Weights of a small encoder-decoder audio transcriber.
Model: log mel input, encoder arch tc_resnet, decoder layers 8.
Data: trained on Morse code for random letters and digits, with fading, noise and interfering tones, 26041 training examples.
Rows from block 8 of the audio encoder, named by matrix and row number. Rows with one number belong to one channel. Each number is 50 + 10 x the weight over its row's rms, rounded and kept within 0 to 99. All counts start at 0. After the name is the row's rms in percent of the matrix's.
# convs0: first width-7 conv (encoder.blocks.8.convs.0.weight, 128x128x7, standardized in use), inputs 44-65, a 7 kernel for each
# convs1: second width-7 conv (encoder.blocks.8.convs.1.weight, 128x128x7, standardized in use, transposed), outputs 44-65, a 7 kernel for each
convs0.105 107:57 45 43 63 56 50 61 43 56 44 56 69 47 63 62 45 44 43 43 51 42 57 61 47 57 36 71 60 66 56 55 38 54 51 61 76 45 52 27 50 49 66 27 60 49 60 56 34 55 33 54 59 54 45 53 34 47 65 29 45 55 36 50 52 44 66 42 52 41 63 53 62 60 48 42 51 45 40 47 63 63 33 51 54 43 65 45 49 43 26 51 59 47 45 54 50 54 38 44 47 47 51 65 48 62 33 63 43 73 55 37 39 57 59 42 62 31 64 29 63 49 51 56 47 38 59 63 37 59 54 39 45 58 51 45 56 61 42 61 45 79 37 46 52 68 51 62 44 37 65 47 46 53 67
convs0.106 104:39 45 39 42 53 66 61 41 56 52 50 62 44 45 38 54 69 56 45 74 56 31 35 38 54 46 63 57 51 46 62 53 37 68 24 45 59 85 55 49 44 41 50 46 37 51 45 47 40 54 48 48 54 46 45 54 47 53 54 63 51 51 52 39 42 33 66 50 49 42 36 52 25 53 49 37 47 42 39 52 60 52 45 54 54 55 35 54 61 28 47 48 54 47 54 39 55 65 26 53 44 53 54 57 46 41 47 57 42 48 47 43 48 49 46 54 53 46 49 52 71 44 45 55 50 40 51 63 56 56 58 72 36 40 47 64 58 46 47 22 33 54 50 60 40 52 41 53 69 36 38 70 32 63
convs0.107 108:30 53 59 39 47 40 54 61 41 51 53 60 67 26 50 52 39 50 46 25 50 39 52 52 52 63 63 61 71 37 46 40 63 65 43 54 35 43 51 63 46 59 47 44 47 49 55 36 47 44 41 44 55 45 59 41 50 65 52 47 60 57 26 24 55 43 52 24 61 42 38 45 67 34 66 38 57 59 61 36 30 62 41 51 50 42 67 36 55 54 56 48 34 39 59 34 66 25 46 49 55 51 62 52 36 50 34 45 43 43 44 49 42 69 50 64 42 40 76 52 38 51 54 42 42 40 54 54 41 47 45 42 61 53 49 59 27 24 59 53 48 44 59 34 48 39 46 53 46 47 48 51 45 53
convs0.108 086:34 44 54 51 56 40 51 62 51 53 51 63 61 54 53 69 28 83 27 68 72 32 65 49 47 59 63 58 52 42 59 33 80 52 58 45 22 35 70 58 32 43 56 53 62 50 52 50 42 44 37 27 50 54 52 40 41 59 43 39 57 45 50 38 41 37 39 54 55 46 45 47 54 71 45 50 74 40 51 42 37 61 29 62 59 60 54 46 48 60 55 47 43 56 40 48 59 42 77 43 55 54 59 40 59 52 37 53 51 64 45 57 50 48 39 49 49 53 58 44 60 61 49 41 52 29 37 44 53 44 67 55 40 56 50 78 44 45 50 56 24 41 53 41 37 59 41 44 35 62 47 53 82 53
convs0.109 104:69 33 39 55 46 33 37 53 65 58 55 48 34 35 49 48 43 55 54 31 39 50 49 46 59 38 57 51 63 48 34 56 47 57 40 48 45 46 48 51 57 45 41 41 52 53 45 49 61 60 51 36 35 48 56 46 27 49 37 48 37 53 40 40 44 63 43 37 47 51 48 53 59 55 60 34 36 42 37 63 39 41 58 45 59 50 44 51 47 56 49 51 44 56 40 47 45 51 32 51 54 54 52 39 61 40 37 58 58 42 39 53 46 48 55 61 36 43 51 38 43 42 45 61 64 54 53 48 55 58 52 43 56 36 44 43 39 34 31 49 55 45 41 58 37 48 66 56 55 65 51 74 51 57
convs0.110 088:56 36 52 59 65 47 63 33 54 37 44 61 41 47 53 49 67 34 71 66 61 50 50 46 47 58 47 42 68 54 49 36 36 70 31 77 39 42 28 34 53 53 57 45 44 50 37 28 45 51 49 32 52 37 43 48 55 62 49 58 38 44 39 36 48 64 55 66 28 45 40 35 39 37 59 48 38 42 45 53 44 49 49 28 52 49 60 60 57 56 40 56 59 44 61 49 58 52 39 54 56 53 45 39 30 50 42 45 46 50 43 44 20 55 56 46 57 53 57 49 69 49 45 57 55 65 56 37 56 43 57 60 50 41 62 49 41 67 60 40 59 55 51 44 41 41 38 59 59 38 54 47 45 48
convs0.111 041:52 70 56 56 56 65 50 57 66 63 57 62 63 68 26 49 66 29 82 51 39 50 48 59 52 57 52 59 53 58 63 53 61 59 48 32 36 66 20 47 29 31 43 48 48 43 48 43 43 48 50 47 47 53 48 45 47 51 54 54 52 48 47 54 45 42 40 34 40 43 82 99 63 43 75 78 92 40 40 44 40 34 38 38 44 44 44 44 47 46 41 51 47 40 46 45 45 50 52 45 48 43 47 43 45 44 47 44 45 43 47 41 52 50 49 47 47 50 50 28 69 24 47 47 34 47 47 55 44 42 53 52 48 49 64 40 69 47 42 74 47 51 46 43 45 34 41 66 80 40 59 49 34 66
convs0.112 108:59 46 48 56 55 57 59 53 53 52 56 60 55 66 37 41 52 56 63 58 69 51 41 53 47 50 41 48 53 57 50 51 66 68 52 34 58 38 40 68 65 32 43 57 47 67 46 33 48 57 44 59 56 55 39 74 35 41 53 51 39 55 42 57 50 33 38 49 48 46 41 57 37 53 69 38 32 44 39 65 52 43 53 49 48 67 35 49 64 53 59 61 42 52 51 50 50 54 68 42 41 58 76 63 53 48 52 34 50 39 32 51 57 27 59 48 64 45 57 50 61 52 48 59 51 44 59 42 41 55 51 48 49 56 36 68 34 55 31 49 50 59 51 40 68 49 67 53 53 68 47 56 40 59
convs0.113 114:56 54 43 46 48 58 56 54 49 47 52 35 30 52 65 39 45 51 35 44 54 57 47 53 57 33 73 64 48 51 40 58 44 43 47 55 39 45 43 64 44 40 54 50 48 39 35 37 50 58 44 60 55 40 50 41 53 44 52 47 44 43 66 21 45 51 37 35 41 46 44 48 35 54 45 40 39 48 52 40 44 38 66 33 49 47 48 39 48 57 60 40 62 25 57 50 46 46 46 57 62 49 43 52 46 47 29 52 42 70 39 52 44 45 64 52 44 48 63 59 42 56 51 36 48 37 38 46 46 46 58 40 55 39 63 42 51 48 58 48 59 37 64 55 36 58 55 50 55 51 57 46 46 66
convs0.114 080:61 45 53 47 42 58 35 47 56 49 52 46 57 50 46 52 43 62 43 53 60 40 39 46 66 56 53 67 52 43 49 50 53 47 47 42 43 35 43 37 18 30 57 54 48 46 43 44 41 52 36 47 47 51 60 56 48 49 46 52 55 48 54 51 51 40 40 59 44 62 62 35 54 57 26 47 55 55 41 61 36 45 44 29 43 38 51 62 45 58 54 59 56 44 51 45 52 60 57 57 58 51 56 45 44 54 53 57 42 52 41 41 57 43 47 56 53 42 40 51 22 57 52 48 59 24 39 48 43 49 49 45 50 54 56 52 57 55 35 40 38 50 53 43 56 52 59 40 40 66 50 49 33 65
convs0.115 120:48 48 65 43 41 68 44 71 35 51 53 33 48 37 46 39 47 54 49 49 57 49 37 61 27 61 50 58 33 49 53 37 58 46 49 43 60 46 43 39 41 47 43 53 61 45 56 56 43 57 32 61 35 53 54 43 78 38 53 55 53 37 55 48 31 24 64 38 44 64 41 52 44 48 47 60 45 42 45 39 63 42 63 48 45 53 64 59 46 58 40 39 40 43 34 52 44 49 51 64 40 57 53 47 34 60 46 65 50 43 51 40 59 28 63 50 59 56 64 34 47 56 51 55 54 52 53 58 54 43 49 56 44 46 53 48 35 54 26 65 48 50 47 37 48 62 44 54 47 58 54 56 48 39
convs0.116 095:52 51 49 50 26 67 55 50 65 51 69 53 71 66 38 51 30 62 52 56 56 42 36 42 49 59 49 53 44 71 51 54 29 69 47 50 46 51 38 34 53 39 69 39 64 37 43 52 60 45 49 53 49 28 55 50 34 52 46 63 52 48 58 32 43 46 47 53 38 43 30 52 40 49 41 59 37 38 51 45 35 48 38 50 59 23 69 47 48 33 50 65 50 53 54 41 59 62 50 66 60 38 50 60 48 47 47 53 39 48 47 44 41 48 48 43 47 48 36 78 58 67 61 37 48 45 68 56 59 53 54 40 52 40 54 35 67 51 62 37 54 56 48 58 53 45 22 62 53 59 64 54 39 43
convs0.117 087:49 49 57 55 36 44 75 62 47 40 48 53 55 40 51 51 47 63 67 56 50 42 48 55 70 53 40 55 42 76 51 48 57 48 36 40 60 39 50 37 47 47 43 56 36 47 54 52 49 51 31 39 42 60 55 54 40 33 57 61 51 49 47 51 30 53 39 65 43 52 51 33 41 23 52 47 44 26 51 63 55 48 51 53 38 38 59 55 48 46 61 54 29 55 66 60 46 43 48 53 31 51 47 59 55 34 47 49 51 52 48 54 43 49 55 67 59 33 62 64 59 55 28 45 49 27 49 40 30 61 50 58 36 47 52 46 48 36 57 34 45 29 42 43 51 47 57 43 49 53 41 66 97 30
convs0.118 093:38 37 69 55 62 60 29 38 49 45 55 37 33 68 85 47 48 42 73 39 57 58 39 44 42 49 41 57 56 45 16 55 47 57 64 33 60 36 56 26 68 35 37 33 50 51 46 50 38 51 49 47 57 52 61 60 49 37 39 57 48 37 53 34 65 31 55 50 41 36 51 43 56 47 59 53 45 55 41 49 50 48 54 37 45 40 51 60 52 61 46 55 39 62 46 53 51 39 58 55 46 45 63 57 43 54 53 57 59 40 63 42 55 40 45 52 53 45 58 53 44 48 71 50 41 49 56 60 61 35 53 56 43 68 31 52 41 47 39 48 39 48 50 61 54 42 47 58 30 54 66 57 59 47
convs0.119 080:52 33 58 50 40 55 44 52 46 44 48 42 45 65 26 37 55 43 38 75 49 63 46 41 42 51 52 46 56 61 49 54 91 35 40 40 44 38 34 56 49 41 51 52 65 52 40 55 53 47 37 42 52 56 52 41 38 48 54 52 45 42 42 63 54 46 35 49 55 48 31 67 38 33 57 54 34 53 48 49 48 40 43 54 42 56 54 55 55 49 51 47 64 47 37 54 47 32 40 64 52 49 45 46 56 41 52 46 49 40 53 45 41 45 37 53 49 45 49 51 33 48 31 18 34 41 59 57 41 48 51 42 44 45 47 42 44 29 58 51 46 58 48 46 49 50 46 54 35 64 65 54 54 43
convs0.120 122:52 44 46 50 49 73 43 51 70 49 38 58 45 64 57 51 38 71 60 48 39 55 51 46 60 46 63 45 44 52 66 52 64 40 62 48 47 52 26 21 57 54 36 47 63 50 43 56 43 42 52 52 75 44 46 50 48 47 60 48 38 51 49 71 45 45 33 44 54 58 37 38 50 57 38 55 37 43 60 65 59 39 50 58 42 36 64 43 29 56 48 31 59 49 53 43 58 48 63 62 47 46 34 45 64 38 47 50 40 38 64 57 53 75 32 52 28 62 36 40 59 47 41 42 53 48 45 53 76 41 40 48 55 50 69 43 62 53 45 60 37 62 35 53 41 62 49 33 67 48 50 39 52 57
convs0.121 132:56 59 60 55 52 50 60 42 62 43 59 50 56 52 43 44 62 47 54 41 43 41 34 41 47 50 31 58 48 52 49 56 41 44 43 68 39 36 72 53 38 48 39 45 41 62 55 43 41 60 49 48 47 51 62 46 50 54 30 70 59 42 35 43 55 46 44 50 47 47 59 45 65 37 49 48 49 56 46 37 45 61 43 41 43 51 46 49 39 37 52 59 47 49 41 62 52 49 41 55 38 55 49 43 60 64 48 35 55 41 62 55 64 65 52 68 42 43 41 73 25 71 47 55 48 31 48 45 30 80 44 55 49 53 58 46 47 65 46 51 51 44 55 47 54 39 60 55 42 50 55 56 64 42
convs0.122 094:23 57 55 46 52 59 59 53 53 45 47 39 46 54 38 37 73 89 31 63 50 46 58 47 41 50 43 50 51 46 44 64 37 68 28 36 49 83 62 30 33 48 52 45 50 52 44 47 50 63 40 54 54 57 49 54 39 59 53 29 47 58 19 50 40 47 61 39 81 63 45 38 52 43 58 28 39 58 52 40 51 44 52 53 31 44 51 36 60 52 44 58 58 45 60 53 51 47 49 58 53 64 29 66 44 66 31 59 40 57 47 50 40 32 40 43 43 57 49 28 58 78 36 54 45 56 56 46 47 55 56 47 40 42 62 44 66 36 31 48 48 49 50 37 51 35 61 52 45 42 33 43 54 48
convs0.123 116:58 41 49 55 52 65 34 55 51 48 50 55 33 61 49 58 53 40 51 52 51 49 48 46 63 41 63 36 35 57 52 25 67 52 42 49 43 47 80 21 44 48 34 60 40 57 52 31 50 61 41 46 44 46 52 52 47 46 55 50 42 43 26 44 42 42 53 49 41 38 52 44 62 32 46 53 51 58 56 56 50 53 43 47 30 47 55 52 35 59 64 49 44 49 42 51 38 46 55 58 60 38 64 33 48 47 48 54 66 53 45 58 51 50 30 59 59 63 54 65 42 60 51 54 29 60 49 39 42 56 40 47 54 52 45 44 62 47 34 63 51 51 38 45 54 38 43 40 38 65 43 47 64 46
convs0.124 112:45 52 56 52 45 57 49 52 53 63 50 41 43 63 55 56 48 44 59 45 55 40 54 49 45 40 44 62 69 50 52 70 35 48 59 58 54 43 58 43 50 52 43 51 51 63 28 69 45 53 48 46 43 39 56 46 58 37 56 52 37 49 53 37 54 47 53 49 45 35 55 34 49 53 26 49 52 55 38 25 45 40 41 49 49 51 39 49 45 62 52 53 66 59 34 63 52 35 35 39 60 36 57 29 34 34 62 48 43 63 49 50 52 41 56 42 72 45 53 58 64 56 45 49 50 30 41 48 50 42 53 66 61 42 45 58 38 57 39 61 47 58 45 69 43 51 52 66 44 42 66 41 68 41
convs0.125 101:54 68 61 38 53 52 37 65 63 51 52 53 67 42 43 50 50 51 52 45 40 48 59 52 38 51 44 61 45 46 50 50 61 38 56 53 36 55 33 59 25 50 42 58 51 32 50 32 52 45 50 54 52 48 45 46 66 53 50 44 50 47 28 40 56 41 39 49 37 51 20 44 49 43 57 54 36 30 52 43 63 48 67 45 51 67 45 50 43 37 50 41 45 48 33 42 44 36 55 51 31 63 46 39 57 55 59 46 53 48 39 46 41 57 31 46 52 34 54 41 32 64 72 43 53 44 44 46 40 59 33 46 51 30 45 50 56 56 63 46 49 49 66 66 35 45 40 51 53 47 41 63 40 51
convs0.126 082:62 46 48 73 77 61 53 55 67 62 45 42 40 33 29 42 37 81 83 56 65 50 43 53 58 55 53 61 39 39 39 44 47 49 60 56 58 39 35 32 46 54 44 42 47 60 47 50 53 43 46 49 41 47 37 38 46 42 46 51 43 42 43 36 15 54 52 70 58 43 17 34 43 74 57 63 56 53 64 44 55 44 45 58 30 41 58 51 46 34 39 53 48 47 45 43 48 53 43 59 50 57 61 64 52 41 55 53 45 30 43 47 48 50 53 53 60 58 52 37 54 42 46 67 34 39 35 43 51 54 49 52 48 29 47 49 54 40 35 45 44 53 49 48 40 47 43 36 55 50 48 44 69 43
convs1.105 095:41 49 51 47 57 35 61 64 47 28 40 47 41 28 66 43 38 55 56 46 42 39 55 45 48 69 55 27 50 62 50 53 52 52 53 34 51 56 77 44 55 34 59 64 39 50 52 50 46 55 66 71 33 76 33 59 40 61 53 64 46 37 45 32 56 38 57 40 44 61 48 37 56 56 38 39 39 47 52 49 55 44 49 46 48 62 42 47 37 79 66 70 47 53 68 54 52 70 45 33 46 47 47 41 39 43 58 56 47 51 68 44 71 46 64 48 47 58 56 50 46 56 59 52 55 42 56 61 56 69 40 58 62 68 41 41 47 38 59 50 48 52 56 48 65 30 36 30 39 45 52 44 58 61
convs1.106 109:49 50 68 41 29 55 59 54 54 50 62 56 51 51 46 49 51 46 43 53 52 39 38 55 51 39 29 57 72 55 55 46 41 47 52 48 56 41 40 35 68 48 61 42 40 72 57 31 64 59 54 41 47 71 42 48 58 38 71 22 34 72 55 31 55 58 47 56 46 35 35 48 37 47 63 52 59 46 54 56 59 51 46 35 51 53 43 49 50 61 39 63 45 65 38 47 60 54 45 75 73 27 46 52 51 40 48 39 64 28 79 45 59 57 49 55 44 48 54 49 55 35 46 62 43 43 45 32 48 66 64 50 40 81 46 47 61 43 49 44 43 49 63 32 58 29 45 41 37 48 57 41 40 46
convs1.107 106:43 44 58 35 42 56 72 59 50 44 53 51 48 43 54 54 54 43 57 51 58 61 40 50 33 55 58 48 39 49 52 44 47 60 33 34 51 53 52 48 51 37 40 41 43 60 40 51 43 43 29 69 40 39 61 48 44 55 46 67 60 24 34 47 46 52 38 59 44 79 28 48 50 53 48 52 51 42 45 39 69 70 60 30 33 66 39 63 56 46 42 78 55 64 55 70 60 38 55 36 62 64 34 50 55 65 63 68 37 60 51 61 36 52 41 38 54 40 43 54 56 58 53 54 60 42 62 58 43 54 43 46 59 49 34 62 52 35 40 46 56 38 57 48 48 50 70 45 50 50 49 71 48 47
convs1.108 106:32 60 67 38 61 64 51 51 57 52 50 47 56 42 42 27 54 32 69 38 44 31 49 52 29 51 33 60 51 53 39 47 36 54 46 48 34 42 21 48 61 46 29 42 44 56 56 59 60 41 48 50 53 53 39 39 54 45 47 42 75 35 32 63 42 47 55 46 52 50 55 46 45 32 42 44 46 59 44 53 44 53 61 57 42 40 35 49 42 65 35 36 45 43 48 46 55 38 32 55 54 32 60 20 57 37 49 39 55 55 47 51 52 48 52 46 42 55 62 52 28 54 51 49 39 44 58 37 64 40 50 33 63 58 50 44 35 34 46 54 53 41 53 51 48 51 62 48 41 46 43 38 48 46
convs1.109 126:50 54 43 44 52 54 48 59 52 43 45 52 51 47 52 54 64 50 36 42 62 71 48 38 57 66 54 41 38 44 49 48 63 65 42 43 37 50 57 59 39 59 53 58 52 63 57 50 42 65 44 56 68 57 39 54 51 59 45 46 35 48 67 69 63 72 35 61 68 50 52 51 60 51 37 36 47 82 36 49 74 49 56 49 52 40 54 68 47 53 58 53 34 72 62 35 57 53 50 56 56 53 44 40 50 41 56 32 52 47 44 57 42 52 51 60 42 38 46 46 42 60 59 64 70 50 42 49 51 51 48 48 78 38 40 59 44 48 47 58 85 40 62 46 51 54 58 49 52 47 55 45 57 36
convs1.110 117:44 57 36 60 44 62 45 58 35 45 39 43 48 34 51 33 45 48 41 72 41 47 38 49 31 68 50 40 26 52 45 53 59 57 55 40 42 48 47 30 55 57 35 42 52 44 51 51 41 25 40 57 37 42 56 43 51 43 44 47 56 33 58 46 69 31 40 44 40 56 51 35 42 59 41 41 57 32 51 59 53 56 63 46 42 42 51 45 43 48 48 30 46 45 62 48 37 45 44 40 53 54 54 51 70 47 41 45 62 57 50 34 49 60 49 48 45 54 71 39 34 38 49 53 40 51 43 38 62 45 56 55 49 42 53 40 46 62 39 44 38 37 51 45 49 49 30 41 44 52 47 50 35 34
convs1.111 101:56 59 73 44 60 67 51 43 77 29 51 68 42 58 65 48 35 54 50 47 47 50 72 48 63 56 52 53 48 54 49 44 43 48 55 43 34 46 57 46 48 42 40 75 45 48 43 67 49 52 61 42 51 75 41 67 35 58 37 49 55 56 45 57 38 51 38 48 33 62 35 39 27 56 52 39 67 42 44 54 44 61 32 65 38 60 34 69 39 68 42 52 54 43 60 76 39 41 63 53 45 53 48 50 47 75 42 40 32 58 48 42 62 57 36 57 60 55 60 68 52 53 39 77 45 61 62 43 57 48 39 53 69 39 45 50 42 58 43 50 55 57 37 39 48 48 45 59 55 41 47 56 46 44
convs1.112 090:59 49 41 27 80 47 85 42 42 55 38 46 81 55 50 49 55 53 44 59 56 56 38 57 67 61 52 63 51 49 52 49 58 46 45 62 37 39 51 54 47 47 67 67 39 61 40 58 55 43 28 74 49 31 61 48 51 49 49 56 46 50 67 75 51 61 71 54 32 37 62 63 39 43 51 51 68 46 47 50 53 52 57 56 46 52 54 59 48 42 39 44 50 40 47 62 49 50 63 45 52 28 57 51 62 55 59 48 53 55 60 41 55 47 58 54 53 63 68 57 69 45 54 52 40 62 69 55 60 60 51 34 53 42 66 44 64 36 52 58 46 38 49 56 57 48 40 54 55 48 61 37 39 51
convs1.113 094:52 41 67 39 53 61 46 49 75 62 47 44 56 48 49 59 61 54 51 59 36 48 53 43 66 38 64 52 50 55 52 46 50 55 62 54 55 40 48 45 47 39 55 57 23 72 45 64 28 44 44 37 33 61 42 41 39 43 43 52 49 60 44 61 45 57 45 69 63 69 48 50 48 49 48 47 45 52 51 61 56 68 42 52 45 41 30 45 80 39 55 48 42 50 51 60 44 61 54 55 55 46 36 36 61 25 54 53 53 51 47 57 56 61 52 52 42 47 45 61 50 52 59 48 64 50 48 70 49 59 51 62 50 55 43 47 50 55 31 45 45 51 35 46 47 39 37 35 55 49 52 49 53 34
convs1.114 113:55 57 32 45 37 43 27 57 40 44 50 35 27 60 52 51 38 47 52 46 43 58 42 41 30 42 58 66 45 36 44 33 31 49 55 67 61 57 62 51 58 59 41 46 32 48 43 30 53 59 37 47 33 57 55 35 48 44 55 55 34 41 47 61 55 36 37 55 47 53 44 46 51 36 43 57 41 36 38 48 48 38 33 58 31 48 44 47 40 47 46 52 59 53 55 38 49 60 52 35 39 35 33 41 55 46 46 48 58 48 60 34 45 44 46 47 34 61 39 39 47 33 22 38 42 30 39 62 66 42 34 36 48 54 65 47 42 38 38 46 61 38 41 49 55 40 56 42 54 42 53 53 47 49
convs1.115 092:55 18 45 44 66 53 50 69 37 42 64 60 65 50 52 48 61 37 55 55 58 43 45 59 66 44 39 69 61 50 42 57 61 56 62 50 55 58 52 47 43 55 55 38 56 54 51 46 64 32 42 48 63 36 48 47 38 51 50 50 55 56 56 36 61 84 42 66 53 53 55 54 36 51 54 42 63 62 46 50 50 52 54 73 38 51 47 57 62 35 77 51 47 53 41 44 56 55 38 47 55 44 54 49 56 69 51 44 50 70 45 29 40 56 53 39 60 67 62 57 45 50 52 50 60 70 50 63 50 54 52 49 56 36 58 32 56 57 51 44 47 47 52 56 44 54 30 49 54 35 58 56 55 45
convs1.116 097:43 36 70 52 42 45 56 38 70 48 48 67 61 55 52 46 43 53 55 49 53 76 43 55 51 69 49 52 50 47 62 36 46 54 58 56 39 55 60 47 45 53 56 50 42 39 40 71 27 54 50 58 46 53 39 60 49 46 43 63 44 51 66 63 31 67 46 66 46 48 50 40 57 57 47 54 61 58 67 55 59 39 56 51 78 56 36 56 49 76 51 51 57 44 51 43 37 43 54 49 51 71 48 60 42 46 44 66 56 54 44 48 67 56 58 51 42 61 55 58 56 57 47 46 48 37 35 57 55 39 57 53 54 55 36 44 40 55 50 62 45 37 56 36 63 44 65 42 60 41 37 44 45 39
convs1.117 102:58 63 42 36 55 73 33 66 37 68 61 35 60 40 32 35 39 44 57 43 51 66 59 40 58 56 39 52 48 48 47 52 49 38 47 56 45 43 39 58 35 52 56 34 50 66 49 55 44 33 44 45 53 53 59 48 46 57 52 25 51 52 60 42 63 60 64 40 59 41 54 53 58 54 40 41 63 54 44 64 46 49 55 61 34 33 45 45 48 44 56 48 41 58 48 49 46 44 39 67 38 53 54 78 51 59 49 53 51 52 47 60 41 67 49 40 47 59 46 37 38 48 47 44 43 40 42 58 54 52 51 56 59 44 35 51 53 43 44 54 39 31 59 36 56 48 39 28 36 41 61 47 55 55
convs1.118 102:56 53 44 66 57 60 56 56 61 48 51 46 48 35 41 40 41 48 54 57 29 55 60 38 46 48 38 55 25 52 53 40 55 59 42 63 48 68 47 38 47 53 40 48 43 47 56 50 43 68 31 64 53 36 39 58 42 60 53 51 63 52 43 47 41 58 47 49 44 56 70 50 48 30 40 43 53 46 70 47 53 47 69 44 38 47 49 37 69 67 41 66 43 44 60 37 59 55 28 75 57 66 57 36 46 49 46 47 49 47 39 31 52 58 49 52 46 55 56 39 53 41 52 23 56 46 56 70 35 31 41 54 51 43 32 50 65 47 53 51 53 52 51 48 60 42 43 35 60 58 19 56 43 49
convs1.119 106:42 51 45 38 57 38 57 71 26 42 37 28 75 47 52 46 49 47 47 56 63 52 44 35 51 45 62 52 48 46 43 43 56 45 72 57 34 59 40 58 31 40 47 39 40 39 37 57 29 57 48 52 60 32 48 49 49 51 41 50 40 44 34 49 33 60 51 55 55 51 57 51 46 55 47 48 47 41 50 81 54 49 50 51 53 53 50 37 31 58 48 64 36 52 38 50 24 51 56 41 35 37 55 46 39 46 41 50 21 59 47 63 46 45 40 36 54 43 46 42 26 41 37 32 44 53 51 39 55 51 59 46 34 61 31 33 51 49 53 45 51 55 38 46 37 52 46 68 35 51 48 51 50 46
convs1.120 097:42 63 51 56 61 47 58 54 59 67 35 51 57 45 49 59 37 48 48 47 44 61 68 48 86 37 66 54 46 38 34 46 43 57 53 42 44 55 64 51 51 41 55 58 35 45 49 59 58 64 52 39 50 47 51 35 61 56 53 46 57 49 63 45 53 52 48 64 58 23 64 45 47 49 38 62 48 58 57 48 45 54 40 68 44 57 53 59 46 67 39 51 41 42 49 49 43 42 46 46 54 63 45 54 39 52 52 42 47 34 55 72 41 52 50 50 64 49 50 54 42 63 43 51 46 68 49 38 45 38 41 38 49 33 53 62 32 49 33 45 59 55 54 39 47 41 43 64 54 57 58 55 42 64
convs1.121 088:47 62 34 62 39 50 33 52 54 64 55 59 47 69 59 45 54 59 38 53 58 82 39 48 74 34 58 58 51 59 52 47 57 53 50 48 62 46 31 53 56 29 33 52 38 49 41 62 39 55 33 49 64 26 64 54 58 68 39 53 47 48 58 59 46 40 50 43 45 47 45 43 50 62 49 37 44 57 63 47 66 61 58 38 48 56 46 47 43 94 53 62 43 37 71 71 56 37 60 62 59 44 68 54 77 48 50 70 46 58 46 44 86 61 63 42 53 48 53 72 71 58 57 32 62 44 55 51 47 37 67 57 38 58 59 47 52 46 49 46 58 63 38 41 53 51 50 53 47 44 48 57 51 56
convs1.122 098:45 54 59 54 49 54 49 47 61 71 38 53 59 59 49 63 53 37 42 54 55 46 41 68 39 49 57 28 65 55 47 47 49 50 45 50 59 59 48 52 64 43 70 43 71 37 54 54 70 42 34 47 47 58 35 41 65 29 63 36 43 52 57 30 49 66 64 37 67 34 57 41 54 44 44 52 56 40 67 40 53 47 39 55 53 41 52 49 63 47 57 45 51 42 41 45 72 43 58 68 43 64 34 64 41 44 45 47 51 49 46 53 65 45 55 54 57 58 62 46 53 42 58 48 44 46 47 46 54 51 70 39 49 47 59 27 34 54 46 51 37 60 54 46 52 54 49 46 52 61 56 61 38 53
convs1.123 087:74 25 54 58 70 57 34 59 53 52 60 52 53 47 43 51 45 42 53 59 57 57 36 67 47 61 40 50 60 57 54 54 50 57 56 54 54 71 32 47 54 47 22 74 71 47 56 28 33 62 65 46 54 55 74 44 67 42 50 50 46 44 53 74 63 59 54 48 50 52 62 40 58 56 51 54 43 66 50 73 27 59 52 54 30 41 43 33 60 54 53 48 49 48 47 52 53 61 63 34 42 56 50 48 47 55 44 32 52 45 45 72 39 41 63 46 56 50 59 51 64 56 42 46 67 41 57 47 61 69 43 62 44 36 65 51 41 42 55 47 49 47 51 40 50 49 37 51 46 58 56 58 52 51
convs1.124 092:58 52 37 51 48 46 73 66 55 52 41 64 18 62 56 42 42 52 54 40 51 37 58 63 49 59 45 57 39 54 53 45 57 56 39 44 61 41 43 59 46 40 53 45 60 52 30 62 60 62 48 15 44 51 53 50 57 49 53 46 46 59 47 67 43 64 45 56 46 58 44 58 56 43 50 59 45 56 54 56 55 65 62 51 63 54 56 42 49 42 47 62 48 57 44 53 57 62 55 74 44 48 59 49 36 43 67 57 61 37 64 61 60 64 48 56 45 53 47 65 50 58 60 48 52 49 42 61 35 58 47 59 59 48 59 39 54 50 59 60 44 42 55 50 37 37 59 46 44 59 46 61 60 43
convs1.125 097:57 46 78 57 47 48 36 58 35 46 60 63 29 71 54 55 48 57 47 40 56 61 62 37 31 48 73 46 43 56 39 63 37 47 48 54 53 48 54 57 38 60 43 54 38 50 48 65 57 64 65 25 51 59 27 59 42 49 48 49 51 38 62 54 50 54 68 64 61 63 54 46 43 50 36 43 62 54 47 54 45 47 67 50 56 27 39 56 43 64 55 41 41 50 36 54 56 43 59 40 59 46 59 49 40 60 33 70 40 46 72 47 49 48 48 52 56 53 41 51 38 39 37 51 52 41 51 53 70 27 48 40 62 48 36 51 56 47 45 59 54 39 55 44 37 65 30 51 49 57 54 54 36 39
convs1.126 108:35 72 40 53 46 43 73 49 52 48 54 49 46 45 54 43 46 30 44 63 53 38 55 40 56 42 42 42 55 57 45 54 56 62 58 57 57 42 34 44 51 53 61 44 60 30 45 48 59 37 69 47 53 51 42 45 59 49 56 51 37 55 58 49 45 52 43 55 41 51 42 45 50 39 53 51 52 61 74 39 40 42 49 69 33 42 69 41 67 57 36 41 52 61 47 47 35 70 81 37 50 50 44 73 45 64 37 36 84 42 50 49 50 44 36 48 56 61 63 44 48 47 51 60 62 76 34 61 34 56 63 52 56 78 67 53 33 45 38 61 43 44 53 54 43 55 52 63 62 59 55 43 45 50